Rows from block 11, named by matrix and row number. Each number is 128 + 24 x the weight over its row's rms, rounded and kept within 0 to 255. All counts start at 0. Numbers have three digits each.
# convs0: reduce pointwise conv (model.blocks.11.convs.0.weight, 192x192x1x1), inputs 0-95
convs0.47:100151122093123111130139132113094140133096101105118134141131105157136086088126134085081106111133158121086111072155103091123126135098121149126105099114089153096116106130135091126105131084106120112113129129183111125127143105157097143158125116067140107130100181140116115120141147141135175155
convs0.48:154099185123160114103101166157138151132142134160074145081121138120137120141123133148133126146084158140128154137107125158093145087134128132096148134133119148165136109116107151160135123126112177145137149113091173148124113178135154129119104115131116171106166122136095131108135114106108150058
convs0.49:091114116110143128101132120122143139125170117127103094077097150112155101145129150118123114190097143104084118125109146102089120113163137143112130144100117129103126075136143137135144104085144152147103131080087156137109099144089140131148089111116130184116099143147099145093099132118140117101
convs0.50:127120131103142117135146134120102141125133091128075105140146105115119119103090168139108105132107122108136103115118154090100146134198125138094152119130109128125115151103128122122109115134142119113102100105162151094136108160125081127129096127054126140135146203109181132146148134100112204138
convs0.51:170094116150127109147129119133109077123105087087136085138135117129147114125095108136079114104155124114136122121147066140129115133127138124151104110130132122117157099128130108134135127097103102123121126180155127099139125081074112125112136095066150167122125090121146140178119075127133094127
convs0.52:158130134107139115098098111092108107123113114134113104178097115116129107117088091125125138099121128113131088139071153147094112125109132119109146148106098088148112136117127160135128145109101121163143171112152161138155125120102132165135114106188113138134128145149129143134138123130144104095
convs0.53:136143099136136121136079152167122123119111135151255135162120108134084156140135111117127110119147143128103137123125087133119124118101160114148106139139112095178127110133118141131109138133127123143146113110103130114121145126095127117126142122128129144127107108162112104100087126128127120172
convs0.54:110139137179105163110130129117139113099108133128094121140111129120122109175106047140169085117145110152134122145129134125116109130069144105147109106137176121138170152117126130140140155150129143125152149147129128116143152167123141121123148141179120084158122119119140107139108126168136117135
convs0.55:092127137114097114119143105118125126151120126150149158163142117162140110112149123109125140085171141121071122128195127130132127125119103156128122111136108122171122144147131155112077147133115115155151119071134131146132117124145107162139187143146136087116105127123086101135118156150085162131
convs0.56:155097142137150113153134135134105110103141134103085132100128106121110165119119149143131109147180112133199144153157143115127121142163130114163143161147127134135163152125127100133116134169128104122101125132136125126170115132119146126131176160132099146147174158105141117125121151114109130136
convs0.57:058124158091110071132140151121142172128148150145109139108129173147154108122082148124103123150115130115120129113149102145142106117093098184117121105121090137124114073145144119126130121091130147142166130110124149151121122137136135172133125105099122140098112110131052093098103099148140164110
convs0.58:136133165158142102126106130107161135143140123156106157105139111130120129127103124130122102135110096140156153145078082150129138128071108125164138195119135126120148161113103145135127124138135139145137132163104149129134145188129171119137122130101140157134152105106113124118137090138128151125
convs0.59:150132118156129146150114151141145090125124098133193149098146129134154108148118118154089127083103144113096139105127078152114110125085134118140118129119144150148147135149150106134149114112108163078121103132114105125134118084100123093092103114107133126140107078136129145167104087122126132165
convs0.60:125143106124145149129071158145134107121132140164255135153118103129120172144124140129135120138108133113098144119137090147118084117120124112140116133124108131138105111131149128100110134112133177130136120105112124126138144135136129120119120100112124148141123120140155130099094105113127131181
convs0.61:153102135107149129118092144117117120141128111135081131202129113151128129130101120142126109109128139084197096102157128118116134128129115134097137117146114149120124132159129140122127192125110136139116133165212134110147153096109087139105165142137112125090146179121117098151152087115138126102
convs0.62:127125131108134090128102154157137130139142137154233127123116115127106170113128158127122115162095142124108157136127092150103135088084159105079134138135085129172117108135131137126105154127141171142145127124103121117140157121116132118095121124088114180125127090168128090111113095145128153130
convs0.63:120140131122145131113112111120141084132140116139151139140118112130123125141122112116196164124108121136152142147099138128150119116087123135148121162115130086099133149100096156090120124152111152142144151135102130150128123153122159117121150142198125109135127141124136126105132147155129109110
convs0.64:143120095179103147145138113132137107139149095114153093094086115151144099140136076137158115117122131099130117133132153127119109106070149095107104125141157118122148105108150133118117170137160148134128125120100124136097128115069115096097132132151132132141151053137117117123104100132144061102
convs0.65:090123093125096134151150117121133128126129119115136132110120136136147104128141131115089107127162133070058133117181134121103129104130129129132138123118133155131135083128144113125115144124149112134128097099123102102096140114118083125128146134079145184115075108143085118116099176136131163158
convs0.66:181111145140141117159130131140150151143116135147132173070133144130141125121148127158084113101129154158139152122153107166118130097113134103093132166128123132135152151113127124159098079116114114141129170107067109121121116123172179118117133120073092126126166050130126139137156109110162108103
convs0.67:087158082101076096143143127138122123130132131129096083122124131103149111108111165080109114170126133076135130085139082137099116101148135128096109118114119095109118096158076107115122103100129105113129079170141117121092141147128124119114094114092137134116095141116144106128121120153132149103
convs0.68:088128136137158130113135139118121172122144130143135169192127096148130150120088116132135076116130148103156120088152127109117120160088116132120137114132109140125133165142135131123129161137112152131122124148196138110177147159164080154146150147113084099117089218129121087122148123148125189124
convs0.69:148106106168150166115128138129128090114129129091121092143099155137133134111110112119175140127167118164159121142145104057180099135128109124159102141134149125110132158121119101111155135168109120105113156160152101146139132085122124111120187127189128092161125126090156147123145140142100054127
convs0.70:135112140142123095165084122142157107112124134128163145096165140119106117117153128144097162101137116150139156137123088146128125110065082122123144161122132135174129175103118115134112098140143127145163119087082105132137141125140130103093135111089131106128131075144104099131136091120142115128
convs0.71:124141140078116103094118098093112116148109124136099119153131118096126078104112116112113130149127109137123134098108131119116123099144144141105161110090106098108106090130093127107147156103139131138125163148188148133150145134130139158107087089137132148108127123125129144124151121147140155104
convs0.72:099103112107148154113106114118117102145208107131104087125093120117132150133103154115174125129099117115119122166128156105126115135124133130125130149124107122129111129122131138103076142116136169124129131109123138148113114171114123113143133121186113140119132160127128148124115140139127107103
convs0.73:134120120144116156116121134118121104099119111127102137187096124134113136126122118136196118133127120141183132125118132120127116152101127109152137128142139130135149171129122116108133176161123173103117129147169118139161147154127125104151150134204115083144120213119136114104143155139120097121
convs0.74:107103105100156161116129111122121099166140108144112072185104148110129151106117154115119130138130127077152139133124143102137129138153138112114128138120111128132128090120126133106102150142142141114110119147226137116102141136101087129134152132137129160126136192135142121105102147116125103130
convs0.75:114113143100137134103153095127150124162145134157117116128131119101136122143143131122118131138115145129118141143108149163103130097122144153102153107109115106168136102100127181123137089103143169164150134107133145143145117143158142155094101112166130157089136117121138112109106143141098131081
convs0.76:121135117157128114151145132119146147138126119160131199140133137132118130142127112133081089110131120117141125076155096139116111140061119113131151182101132171163159205142130139119141101140128118127141112093129103123152141123127099128118150148060100099124098142114087113154150077144135139137
convs0.77:103108133128154119109123134099140121130157146131126174126167134129092144131143143131135140113105111172154142146126154122149119117094111149119135183108103102142119195107125122113137096134124151104151141100106103138182123129161146132102151132125112112104139129121144135116163106132152106115
convs0.78:111115089100098152129148128132115115138132117125118049142095138104164105136127131122101131150128123093079112139138130084122124115164133136110132096130121141111134070126147142115131121103133119149109111113138145103087129124079097131130108102132165210119140126128138155144086141118117156145
convs0.79:113124087107112152101132108150114088148133108130131052111110147113122142095101160104157154121118134079138163130130129111134135113146156096100114138130120118096127089133108111096107093150127143105127104159166116112090136128086132106100128101140146153131120127125173116109105136138112133113
convs0.80:073123156097122079140141129161092145144129124127103140154146114120150137086092128118096130105139163124127110102130155112162108147113127178099155086120088099145093139122111107142100153119129132141134130119180151127141119117149084180147158120111118121099141149131113097145144132150111215159
convs0.81:122138117103112143116126125128091090136122117123123114116126079105109122116131106104182139092157121153126124162121174118177129132134143163124131122142104114128108126105142115115064148155128117117141160117111114139134136123126133150145150101183107129109156097116101122114124171115103092095
convs0.82:105128057124070110111099080109098093148147094096176107120131115111085142125138144104138115152160130098116137096127132111123133105087146117123153142125105105160109130113137106113081179130150122105150128103138103103122173105114104126103121138135120152131092096151139106117118137146109138111
convs0.83:120165113137068069130115121103123140125120143119115140115148085122095114119135140117109101107133119124131117108113104130107129123073101127161106117131110131090126119117137121094117152106117116116142087181111091117121174160125166124131085121079120111131108095104075121110104130149105126106
convs0.84:139088133154151130165133143140146129125140110124150187062123123133141145136177145155104125089128110146150132100132127146137130128135114121140141193122126150136144157123133104137090102135137112104146148087093089114155132122123126106123152127059083143107135099133079138142146120102141098108
convs0.85:165137132176167141130118150100153121121099131121119148109128124120135123144142092160160110129130107187168113115124122121127139126116113092136094161127149109127154167101110116129168087125094104116117179115104104115158083125169156097117137131127116091154142115105164174135154108127156073128
convs0.86:135128118078133099117124143125125123154113121142115124124108109103152109113112151101077135165123115116129132109131125104139096116163133135078130116100090109083113091114129115101128121068100091112103145116168134112120131106131121151115099118075120176109146077099144134148145100112123130088
convs0.87:110119161070129086102117107125107134129120139129129080146142130077127117089072131092077126154139122105128141147089132120138112127127134162105138088108072080112083115113122130115127118089088137150142126111160162132141127117157115191147089094130113158124136114122146130124125092138120161138
convs0.88:132123120157128100121111113103147134121135140140130168142148150128112126142136108139136121110113112136184135118123100116132116128054111127128140214111119118153143196111118138125144106151109132113169118087102093125154155140122138144104149128110112092136126123126125116142145074135145112106
convs0.89:131112143120187134161146151133139127112177112137132152078129154138126194139126173155156140101110124176182145137123149131159146155179142137156125175117148124146141147152111125127123075143141130115139159127127109176159093133147138113157152144138109102130136133124137146120147122124138091140
convs0.90:120119125173130132131123104100150114134092137117122151134135149122125099130157077138123135107153129148135116119140110119155115120059122123140130180102137115149132190113122136136151106146128110128157137081116082115156138091123139138118169144120113091146097090145102124143147084134144098113
convs0.91:124119087114132166101120125154117113152144108121139065127071113126144110138132138107128135133127123138068100155126136071124126123174134110111100133134119117105130082128144145123141095110121118151094146080118145137107126141081122112137114113154166197119137095146142171142112128130136098122
convs0.92:118138098093119114099108115138134107157149110118127038126100124112129097125099129099139124142142149094109106126133139104113113114144163134111092118132100108113120075146144136117118119108130105140116115118134145123113129110068116144114118095159145176126109101146141139151090124150148136090
convs0.93:107114123124153157126154137119142113101151105171150163119094138083113110171157145146081071119096122107100123099075112125132116135117160098134161168078119145138157156115118150142125087108102171101127078084121094125138114170111110117167109120094099131126092176140057129107136120115115128132
convs0.94:110118128089121112088118105133130109142150112140118113166139149097142087109093123107122144134121131092111125099110113089135115133097111168086124104117111101125097105104128122116124138109139154143133110106188154120133130117120107165115121083159121161120113151137136103153133116159128175124
convs0.95:128119139137152110155118133117154112122121105145159185138118141135109129141139108160127117114113125139187127092118122129124129140092119108146136205115156122159152201123109130117135123171124146093149086100157107121159118124108112116113162162122108059149112180131113127128145095126133111134
convs0.96:133140131135141105123138116132149117130063116096124142136154149145114122092148123106077147114151129150116131084142129107170109118126118109112126114095126143114111140102121097128138109137117095107123131142186092123120143044149116123131134130103145086129111147113120127149175154137122143166
convs0.97:121123153128151134155156147136144118139091101151124176114092104140117090175131114159065105089140143115117101097130094167115122143114125107140130138098142152140151128117118149132152111129108136116122073095149141101146101139101091120132128119079108130116128144108060112130116100104117158152
convs0.98:144154136083099051137112129158123146133142152121135124098150151138131139098149181119121148128121156149144144124121092137139128120128120102119130131147074143143105095115124113149105147091168106148148146145125120154121170131116151138117111096079134126117142061113129120123157143134073146108
convs0.99:115113121114127107097107088097155095144174144148125073139125167129135140103116160130118161152132112109110156161114107142097145119131104171081155132122120116142109114146153169104142116136149154147148129119131133154131130125108126150111136122184131160095124134134129090131121129175131132112
convs0.100:146120124133142150120109139123139152139149170169116102168114125112127177121095145133109099164132129120186143149120094128109119133129121136145156136134104127103157100142112173137148161099123151197105138185177160143132158157111143155135149111145129174117153137133113128118151094127125140100
convs0.101:156138101131026094146120111101078122108126093147138088130137091115154098117120127111125138092127110129109133105120063160109122135088113115097155107117114135144109159122108091127071156105131129094133145150112097147132144127128123139112096095104120117139127078125174112159154110133109162084
convs0.102:130116156131171107121125154123140160133158204113119127131125148168154143116106125116091146182147140155131123130169136077122142141110105124135129108138112129162101102101131135165155150127145130182130135095136158127105122114131142155146154155107124130109134132122049115108128104131152178123
convs0.103:106142127135135105140109125103142110128069135146095105201133131114118103122089105153103138111175111134178109115133097146119111136138095126129104104127120118084124133130120145114148162158107093145136110184222140114143150105119112167132165122107149084116114118111135123171132131146124142119
convs0.104:113147117130114105154128138135131172127141164139107095111135133142136131105100140125100116150162121122143098115171112135092127128127099137104119091145100144133115104132115119139123161116146081187143124123124127132112165131118118169132144139052130130095112097113079115126107103127112139128
convs0.105:095101125118114117114132134125118099112159057097120154151131145128134097142144113132116116121096155106096154134099158134138140114092119156113150163107102144139127133108155097104115113116117202071168119072120102117155135099133112111105109122145101156118104130163116097129135112115129130120
convs0.106:114146111123119096114107122137111113142127136136127112181147096123127106115092128136143130093121100140139134157097123130138138142083067163146168158156086099113091178117114129096112173121128134124129142141116146143162157140159160157153133085147123111113140136114151143141171136157106154093
convs0.107:113121150102160135112149130138104122130090133110134134213130130148115129126119068125143126138181151112146118128169118106128139150119138164147148100133135117102121134152116128122154178163116125127121129167203137099165134100108076149136187138182116090122098211142140124128138140136135141153
convs0.108:192131109120104085112114121119142160125113176126141106146152140115122129146116120137091126119132103151138109165089113142131120133112119127128152154120091127129139140105102158150120090106106127181114121137125116139138157130117164144150098094129139136126182111100124162135175098108127114086
convs0.109:122114106104139111113113116133136111136185120143120065183126153120157140111090132128107120155130149115104141172132130149113132115132128170094152126118098088160107145120110146109126136117133152169158157126151154157151127120157122165127153123159110173100115146128140108139123117152136152092
convs0.110:197111148137129125115125124095110112105089089114134113160121132104141155151091129143123139120148127119219123156087099140124114150139124093155105104112129130113163093131103120142155129124099109104121136193193122125176130094112121132117133109152132150148138120096154130156124100106126105121
convs0.111:099096103116119113131130104104141117119187079124129129129138151136134134158100153148127112114098123118124128162093141145124134122123132141138161183123112137146141150120163128121099086090125191088157100086074103137149135136106147115124119127127118163121112126136131129134141102131127089110
convs0.112:101116142103208145125149139125130149152151172154135134110113159133138179116111163122083103185142118092109137107164159117131133123180126116112133101137122156113124104137131139130146109114151160166107126115172143115098119146168115129163153146074115147109091169121094118099090148110142150161
convs0.113:129106153112130138127157112132123088125094091115118141104122107109105133104159135129138161105161108116167161145138131166134126129137149118137142134122126142088140109136138092102102135185138118074123120150190107099155112098098097127114156129126087165130150121112124101105097188121137097123
convs0.114:121105110126116089145142130123119154110146087100096166103163098125133148109161173125120115134091122144125152139124143128153122116127124149106165163126093135106127122127133087120090143124143133068128174095095084127149147123166116124139100140064086129104154100136116114127190144111125114114
convs0.115:139136117104129135121141104122140081158107114129115138133118086117103148123176132131158142117164117101172151130157134127122145119119145104103117157141130124106140124119122109099102150176137067102126134133176086099150135098097093137106174148125083120099158126126146089111141150136132121118
convs0.116:172113160147181118109121134118157119124125140102127138119117146131108138133116113165212140160134115180194147147136139094148141123136113135140100170157152138137116161141130121142158127145129109130146182147117132129148111130140166109103173159172119104155162130136177140125143121137131089117
convs0.117:069117137094129104110121128101118152127207101134119143127133120124122159102116170108129112152095098083129143111142160116127140127112095158117130143137104162152105124136162088107091173099174173126154132125149131137134172133151121134148126135101116150121108152149142081116122123145129174154
convs0.118:147123114154132135155141110120141102110074116112141089152122142139112142097081129127055138129180122114166124123135089105135132155159112113132127107103138150097137141123157133123150109158092102129112116156216139121142098078107090144128140114111147131155103124107152133156125111136146133159
convs0.119:200092146141153135115123135147139086122077095085138153107129151122127125131159124133157155121135138156170152136114112131177121137129133102136123189140134124116153154120119094138126116154108126096115164148128086092144138081112158083106142135139100113156162129135139140136161145097141078106
convs0.120:117135120093126097097127131136085145122144143127108111159164157099138111099110143088106128137107125135100130127122099106160126127101128137119128108122084104138085108105071100134145126085149145139128153115130145115125122108183141172168109082141144133138129138116141135121137142144110184122
convs0.121:162123152146136122133124139125134129105117137154119099142090123132130135119059089157148117148182135125166139099150127095116137140132137107140108114145139137170110154129149127149147155155123112152133141139167182119127113124100112164133198137144113145149131152113136108154125081126123158139
convs0.122:110137138119103109108122140133104132142143141151150158166122138114108071085124121102109142100107164122125137104112075145125135122097108149088175135115105146149115143121104148119111160129117138146174136152165149136137183139141145142111105094139145099106122140133103091118140120132084140077
convs0.123:131158092146102117113101112124127139102106156134134068201139106122134129171095108162132099141155122166150079164082101119097121143138123132162130120118113118129144136130112161132160108124083092161105129152138147151164126137111145165137115094151174118128145120128160169157137083128140117124
convs0.124:140094175094203118160137174142133114105120073112138171083102129147161110133123143151074129087125146136156136097089115155132126137170116110143127145128138164136151120134131110122132106123108154084095093101158139135138074105102113109128101107091108130134123172125073137141114125098130140138
convs0.125:127109136104144101122122126126142139124145107167132092139108164116143151130079141160102110165109133124117145146096130155101126140159135131096162144124098133160124150121143110134119112100140176133145106114095167139141135121103122135136110109119124207123131136153138117138116084128142168088
convs0.126:113127095164124143115105124111167089146145152143150146107084162088120116142137120139119135130102102093093115125123121126140130100088121070110122128122128140135130140129130170113137092115121157149122095089112111126066148133073136085107115127162128110132110100143097141106079142137139104129
convs0.127:173132168136156112141124135118130129132086152146119119115115143152117166085118127150080133126179121136155163118149128152126134123138123098128118129121122148148142123118127137134127152157136093155121132154181166130109128108133127155126152152083124125131139097119075116135131120118137158140
convs0.128:054161103109154127119129103103125139149147182151124098206129125109104136105091105105146070181132113107094120132145124095124144125099125147113107112106138089108097136136102168104162148143140146140109125156172155125125108165195103164125147163123110128115118188090148111105133109166119189148
convs0.129:089119093133114128151128146119105139121167127122118160196131107160109132112127136118129069125137127089138117096143132109127108134119113144112158135139106153129130162139142170113137205141119130135132114122143106115138175142135092139108153167084107132109116175090103090144160104141089160127
convs0.130:106129095127127182112128126118128067130115094121130141134086098102137128138170141131143117146124127081116138120106133142109111135136147109110142121140117128100137118131139122102101128145120147097094101092139106128104132152124107128137109128142116125124106184115114098088105206123103100097
convs0.131:137157114129150145097112151135128149137126152153142101168074104104121158160087146127138102168122110139152095156092122109116134144142121088150103105123093110097122114112102166133156150099089149183074123147174154164119139171130135145180098104177154139135142172095096157109134149131123131122
convs0.132:142130111134099146120110113119113091112093107108128057178130151093130107143074114156139135135124097102182101117106107106135128138128117124113128116120126133115135166150130116105148123109101136120121118164144144129125145100092098132117111105159151134156106153130213160171125101128155101140
convs0.133:171102150155103101134113129119138105122101129136119165126151158128114123120168099137096150081128119131140161120110119153148126121070118110137157201131133137167157195103130119145136107146121129092144132104097093110128156122133168093116126132090116122139144106137100117139156078114135117125
convs0.134:104114170076155129104131150138106137118102098102120164142145110120124095115137144107147118119103114174135124118073153135165121126144126169124150155125107104095101142110112066108134136114107153086110190125120120102159110120195140137151113109145093148123141151107155152121173138100133125100
convs0.135:142123121165138123123131144150156128097109153094118113129101168148144128150118102156133131173179155122165124127131119076167116142146132119173108164143147136155165125154114130162187129122101101172142157145128118137117138090107152140142145158135137132160122128116149131157129083101121109127
convs0.136:101139147111140127105114139122148136123097121143144132176100072144132090165132082144099072142116127108088079120098129130074114111113099153140113107126140157120120101124142175119145166116136147142109103121132154105141135174127125143138079119101139142096131174136066145119108111120136162138
convs0.137:115110140108156139139103143144138117132144109104170144049102133108126146120149183150119151111119102151160105120106139107138126136187138118122124136134110141087127085125124106125131102118123122110096172142115114117134107106116153110132109096115126185130153081111159174122128140105114073122
convs0.138:093119127088131124119147134128105115113120081122142167185111101118136099122147121119124105138093127081138125085079130115119122137139124141124139136125111122116114129143112111122134170150109138086118074086159128091134135142107059119149110128107113139115119239128109103133136130106132150147
convs0.139:040142124095083134107152099143106126140179157153118103146149129132116099127118131116159098127106127123091127121123102133107142111096128160116155111123119077110108115121107118101112151130158160120158119143134151117132111188179118139140124103151128124135110176103152122101106140160139167122
convs0.140:154106118118114097133121120140117120119118079089147177118149077130129080121190097131109135084110146119085110085105124130143123112100098111122117167128107148129148138096138092134109147122112117081127153118090084086133162093151141093117089140054109113118129117138110136125157119092134111127
convs0.141:190085166118163100141122131145142120147164118118153139046116150140149130120153159146131174105121136139141145137134145132143133124152121104120109177143127131133130087119126123149113133122151096139120176127095135132117123102090180112108131111099113168116173058131129132123138139104135078116
convs0.142:101088099114126144132128129146125088136140080116095130133096099105128126120158121120184099124116130066143135100148139139123108137137143132117130160143132135099136117161126116106094175148145122095109141114117118086122136107128110114125141150110099136125127163152138093108122164119130116115
convs0.143:112116114118131160115136123112129088129107095128115140192114137122104119131165114139136109125125128082142107083132152096109119130138114128092125142120130126092132138145127098108113161156122135108116079115196090094125146105088049123133159149135139110131110227127136081126133157127130121141
convs0.144:137113120129136137126144128140112119118091137082141053138114151119142137131093104146128136144184127167143084151167115078159099124178131137105131109112114097126108148125113118119148113110111094159147186174145106145134126063135125165126164114134121134123160085117196154155151128137117125111
convs0.145:085119116142114129134123115154145119151199160128118099067120133081093150117145161112158142108135140123116152162162136141131113124128140121133117155145140090153149126111117136107091081150142129136156116122086122168119133167097130125125162141150126134127124087093110106114106161176095123117
convs0.146:119151107141144134107137100120153105162146166128095111096120165082080166125140162106136142130150113100121128102165134095140157119152142099103105109122161106114107120111118104104104100145152133129142101143146091114084123106112115125126157151124142082112092132126135103109113151176161147167
convs0.147:123105106138134123120140123105161092155150131122131106145110210133139139122103158117111140146124131117131109108134094097154114134127115153102121162115123104119136100125126127134165115114124140145143120125163096132115127087077108128106166126134125107129107148123142110143137104145132078106
convs0.148:131106181113161110135118133129139166121152142116090093132123097121128127144076126129117108118136111171132096189084131151134117137127107162155136143125123091121145125123100170146119110082134130167127148130106181149151103157138154150169118094120111172116163095100088151131127112132133134109
convs0.149:104111150107115097134115145120107154120181085135124196123123089140116120111129158111123118100078119098123106098112158131114100145122114134111143152135093121129129102135122140130089181118143134101151127098113129127138179170102131132141085126066119138098154159125048116112128140116131133123
convs0.150:128100123119146143115135110112148094142125107093098136120109132127145131128183134140175132138148124120168139122158162103150121127165135138093131150141143130080123112147136096094101152159158124101117149144163090081134129087103119113120164143144123147110153149126153112127139193102146068130
convs0.151:043124169051154086124169095095128165132191135141107140133149114103119118136115150092135106140101115128115106130085164134139138132127132164130112124097129086103110117128092132113107114097162160124136105134135149118137117170144129145146104118087123158114136138107127118106093122139113147159
convs0.152:170104170103144089127153114124144145132193149111126120052163150115124160113131165121144149131085135175137189159099123140147147114126129113115137164120123111145118127105123117145118080119176128124144154125115126148131110141122145129114119111116105127112173064104161110131156138136106129123
convs0.153:129127155123165121125126137126150119148152117160139121117102101144143108147115100154103118140107121110135100128101145142070127112153130122106101141116111130114146114153149159128146129105110115160110080123101172106095089161073124125117093106107133172115130168142100143117103109101159120107
convs0.154:157130132120138119129120110115159108118146153140092087161132138091099137151075113161150140154122093131136133186106114139120115115098115107123108161122152092148145163121092181126149100141124115153134125132105150173135118148134144137101146143147122121121148110100146140137137096142135110117
convs0.155:177121135162128114140134154147154120122106147091146123098121149135138132157165117156095157148147128138142131134119108111130133142139130097172113158153130152143173094152140152156165153125114081160105157147108129135138131094071153126134138135105141173134140066140115133131125085096137090128
convs0.156:131124136137118125117101118129159096158145170128110090128140171099127093095082146136157146149100114140145157124134056126156129128086088133097143172124117132126113189094108105105138121163155156129165147144142129139122122126129137157092159111132121127144137113054163120142142106181145145096
convs0.157:066155084132126130155138114104108129142083108134136120158150133097117145108121148103120134098135101113152124101155098098162141131129128135117129092101134145071113154123119069094126120148122127081124100167188075125113146094167083143141141136086151087132098149121173117139145151147122142171
convs0.158:134092129118153137126113133128157111136207105119151147071108127124126125149142158132158120127051132129112130144099146144112132106117140089115115149143111118121130098104130136108093111126134148121133133098097122135121121178125158092118091109112112160110155109136096129092101162136122074090
convs0.159:151100105148131131131114128126154096125170146118143139119122154138133119157154136145133127123086120125114137136082105148129124110123107089140139204120128143151164157102124150136128136124135144135130149121081095134133158150134157089110114139097119130134141120122141149119158089120102087112
convs0.160:125144125111132065129144119103128135154158163153127059116114120134138161109094126124094139136183129116118112151181123144126126131119115128125130095113113109163114112144103162129111152116157071196157120123113155164112141110103132179150156137129139137097116089118086095119104129155097159138
convs0.161:127102124115164132126144115125162109126138098068160181117140150140149130128171176113137151115069124135123132108092151111147106119152133128093140158117121136090126113112137097124132085122126133102110135091145068127123114086105114084134119144113125137130123130153126126134158181138130106140
convs0.162:107138119127154142148113110108161090152090154151166115144124128107122110133155146143094135121118115100098148142178108142076134075127125110052122115115139114114120102135135158121142113135134102169117104130163088139111123095138097141067163131110134138092129120118121114116107152182134144124
convs0.163:126110144130151169120146137136111099120088084137150196108111107125118072131172129116095131096096130124087133085091109136132123124115139093122129117098126147087152127123138119115122126119102172067095096125153121100124107134136112084106066105116130120137112152146101143109129161098145158132
convs0.164:167106135174127124151120108133119092095084089107151148119135117139106146113117089140110147061185136133171137121135111138156145154110147108170131166117110139121156199118140115137109137167118135104116130146149131132163142094104131125103153115117125092155132108097131149160142116128122122128
convs0.165:089162137108143124143114114112153123148067180195128098171135145134152107140106125135076114143130112125138124166133077181079124127126104146123110109106128135103134106142110186125172103113145124185113090171171161148150113142149131155154110085121144129116144145116150135133112117144131138124
convs0.166:112109191118139111099127105102134136160120160170144149139103172166118132092126121099110124142132106126134154124129159163132130123093135139125113140117095100144129121113133133146155153111163168148165160136135148120115151117147147160115122112105129144114111123083108109121121121146135134119
convs0.167:095141126113106158144167097111134120137110103151142156089099123124132083159194142130125132122088127106078124117110149174096138110158165118101131092108141117108146094113149135122109110122136154131096094093111126141083117150099120095128087132104135146126132141135094150097102195097116103104
convs0.168:153079173144175115134150158125114151110103099106144200108128161137121107113129145124092161123112138146173151090095092106156117142127121110162110152106137140124157102128104115169168117135095142087108120130172136137142120086111137089125124123098133090144115150119101114120139102094140133149
convs0.169:102093124103118128117115126143143099117173122105168112140098118131128136127119121135195129130113137145117126144099149129135124101117124153110138159137113117147115121098138121119118135131125141116172159108102125126147139124121152118101154151165083168116142127121133122111115126140117101081
convs0.170:136076140126167124159150120131118125105134071114115153110127124133142159099110157113131155085123124120193157117071137122168150171160133138148158156131125121099141149139120080137114136155139174072083134126159162122152100130124109090148118129128117119188117157142154146134150150101152113137
convs0.171:149100143123172109133148149118137121126115100107122172151130150138138135101151137119085145107150132104155123075177110100158114144147120107126113122128127156111127133145144102114123142148118108122123129128206095116124121052117072126112183145083112082114126163111095103155160137124126145151
convs0.172:126124130142128143126138134128130124121111131120140127111126101136150082147148082134080099129130145112050111108161121137095130114104119117119121100109123156130136105118138134141140114079122139133101109091111105107122103108151111120117075095074127145103113107135095143130114125126137193139
convs0.173:117115150122149154113138113104158093135102090097115151110107124124124119128149126124170170120102110139180134114102165148135127121122139119127111143130125141063137121128144117117120141155124127088132130129145118120145122115100140100105119137156117152133139129145125121101107175109150054096
convs0.174:112170105126109136130139111123120080141070131117126140142132103112120149122145124137177155130188115117161145124154132118131137125144144125127131146154131129102133167126143110100121132180104086120128153183157095120148143112125131128122180158134109101148141125116191122130142179143106126123
convs0.175:139155102132104101141143126125120147124123111128148103124131120154125148131085126111071097106147126103106107108174110143097136112082141122099126071102103140131126114130115129145087147071143123140125117127144098134113162127127113143130109110074135141109124117098119115131121124140117177125
convs0.176:110102107105119124134127118132129081134119088079142178132153095125125128128194149118136157101105125134112142107098107128121148116110123137123160143116115138095125142110115076106109157152120143055114148123147070085163143097128093096109120116094092133118131152133132113131181176129151142111
convs0.177:121143098173117165146114106133153083148123148164141101127091141103117126145110091152134116153151115094114138163175079174068133113098146117089127103134137117149157130140126170118133126169112135157136100128087135150128124160108126137087143125161158178130151093124138104104061123166131100090
convs0.178:122128145069138100098133095098142136145162097159127092132113133130172142134096148123124135133105113115105134129112160138086109093151160135065136121106094091151117121124115144154092117051146153169134130118107152130112129148105126147122096083133115169108146139131139129144125102127135143067
convs0.179:158129158135140110134116111143146140128118158150123071153120129130123132125092100158094126154148123132139126176085094153100127128141113149142132132123121121129141109139116185139162136156123108181112126165148209137145132148123143184136120122148143171142165118138120140107127108135124154120
convs0.180:120126147122159123102100116127153082178119162170139082153108151143129142111088112119114138136157121125109151179153152152125133136134098147105120124157120106148096149120120194119145116133136131188146130149135166138127116117134130169121172133165128145109133112122121085143107124154137128105
convs0.181:112133135119126136116137091118125107108133126112111108149110119132129127134105095127210154122137128149188125147108168107151126132118127165153112150137146124146123155134126130122115158173141140107150139138116160148154135134124155124127173152205139125162135145126146133105100135121145075110
convs0.182:151125140118093080161160126115129142121128126124138116117143139152137114120102139139064106114144122116137108105161095151083137110099103113112124083113107155159142098124114108153109151119137095140139102133146120114128152114110105126134112121053152126111128121111083100126118107133126153116
convs0.183:124115133114201131099124135125140127166134189119151132165137178110111161136113144123132157142113129124145124154144164096127149131138135146120112137155146129157113103139126187148147104137133140161123115103139156147131123124113130136130176155186130137121133174132102103125129124133117100125
convs0.184:152127133135133104159119121120125110121098133136124063158109124147125119100075081152105103145210137134134102118180106121114130108142123136122102095128136126136128140129131151129148145162122085168130141182170154120134121096121123168119183141095129122130119100106140129139105090128136159139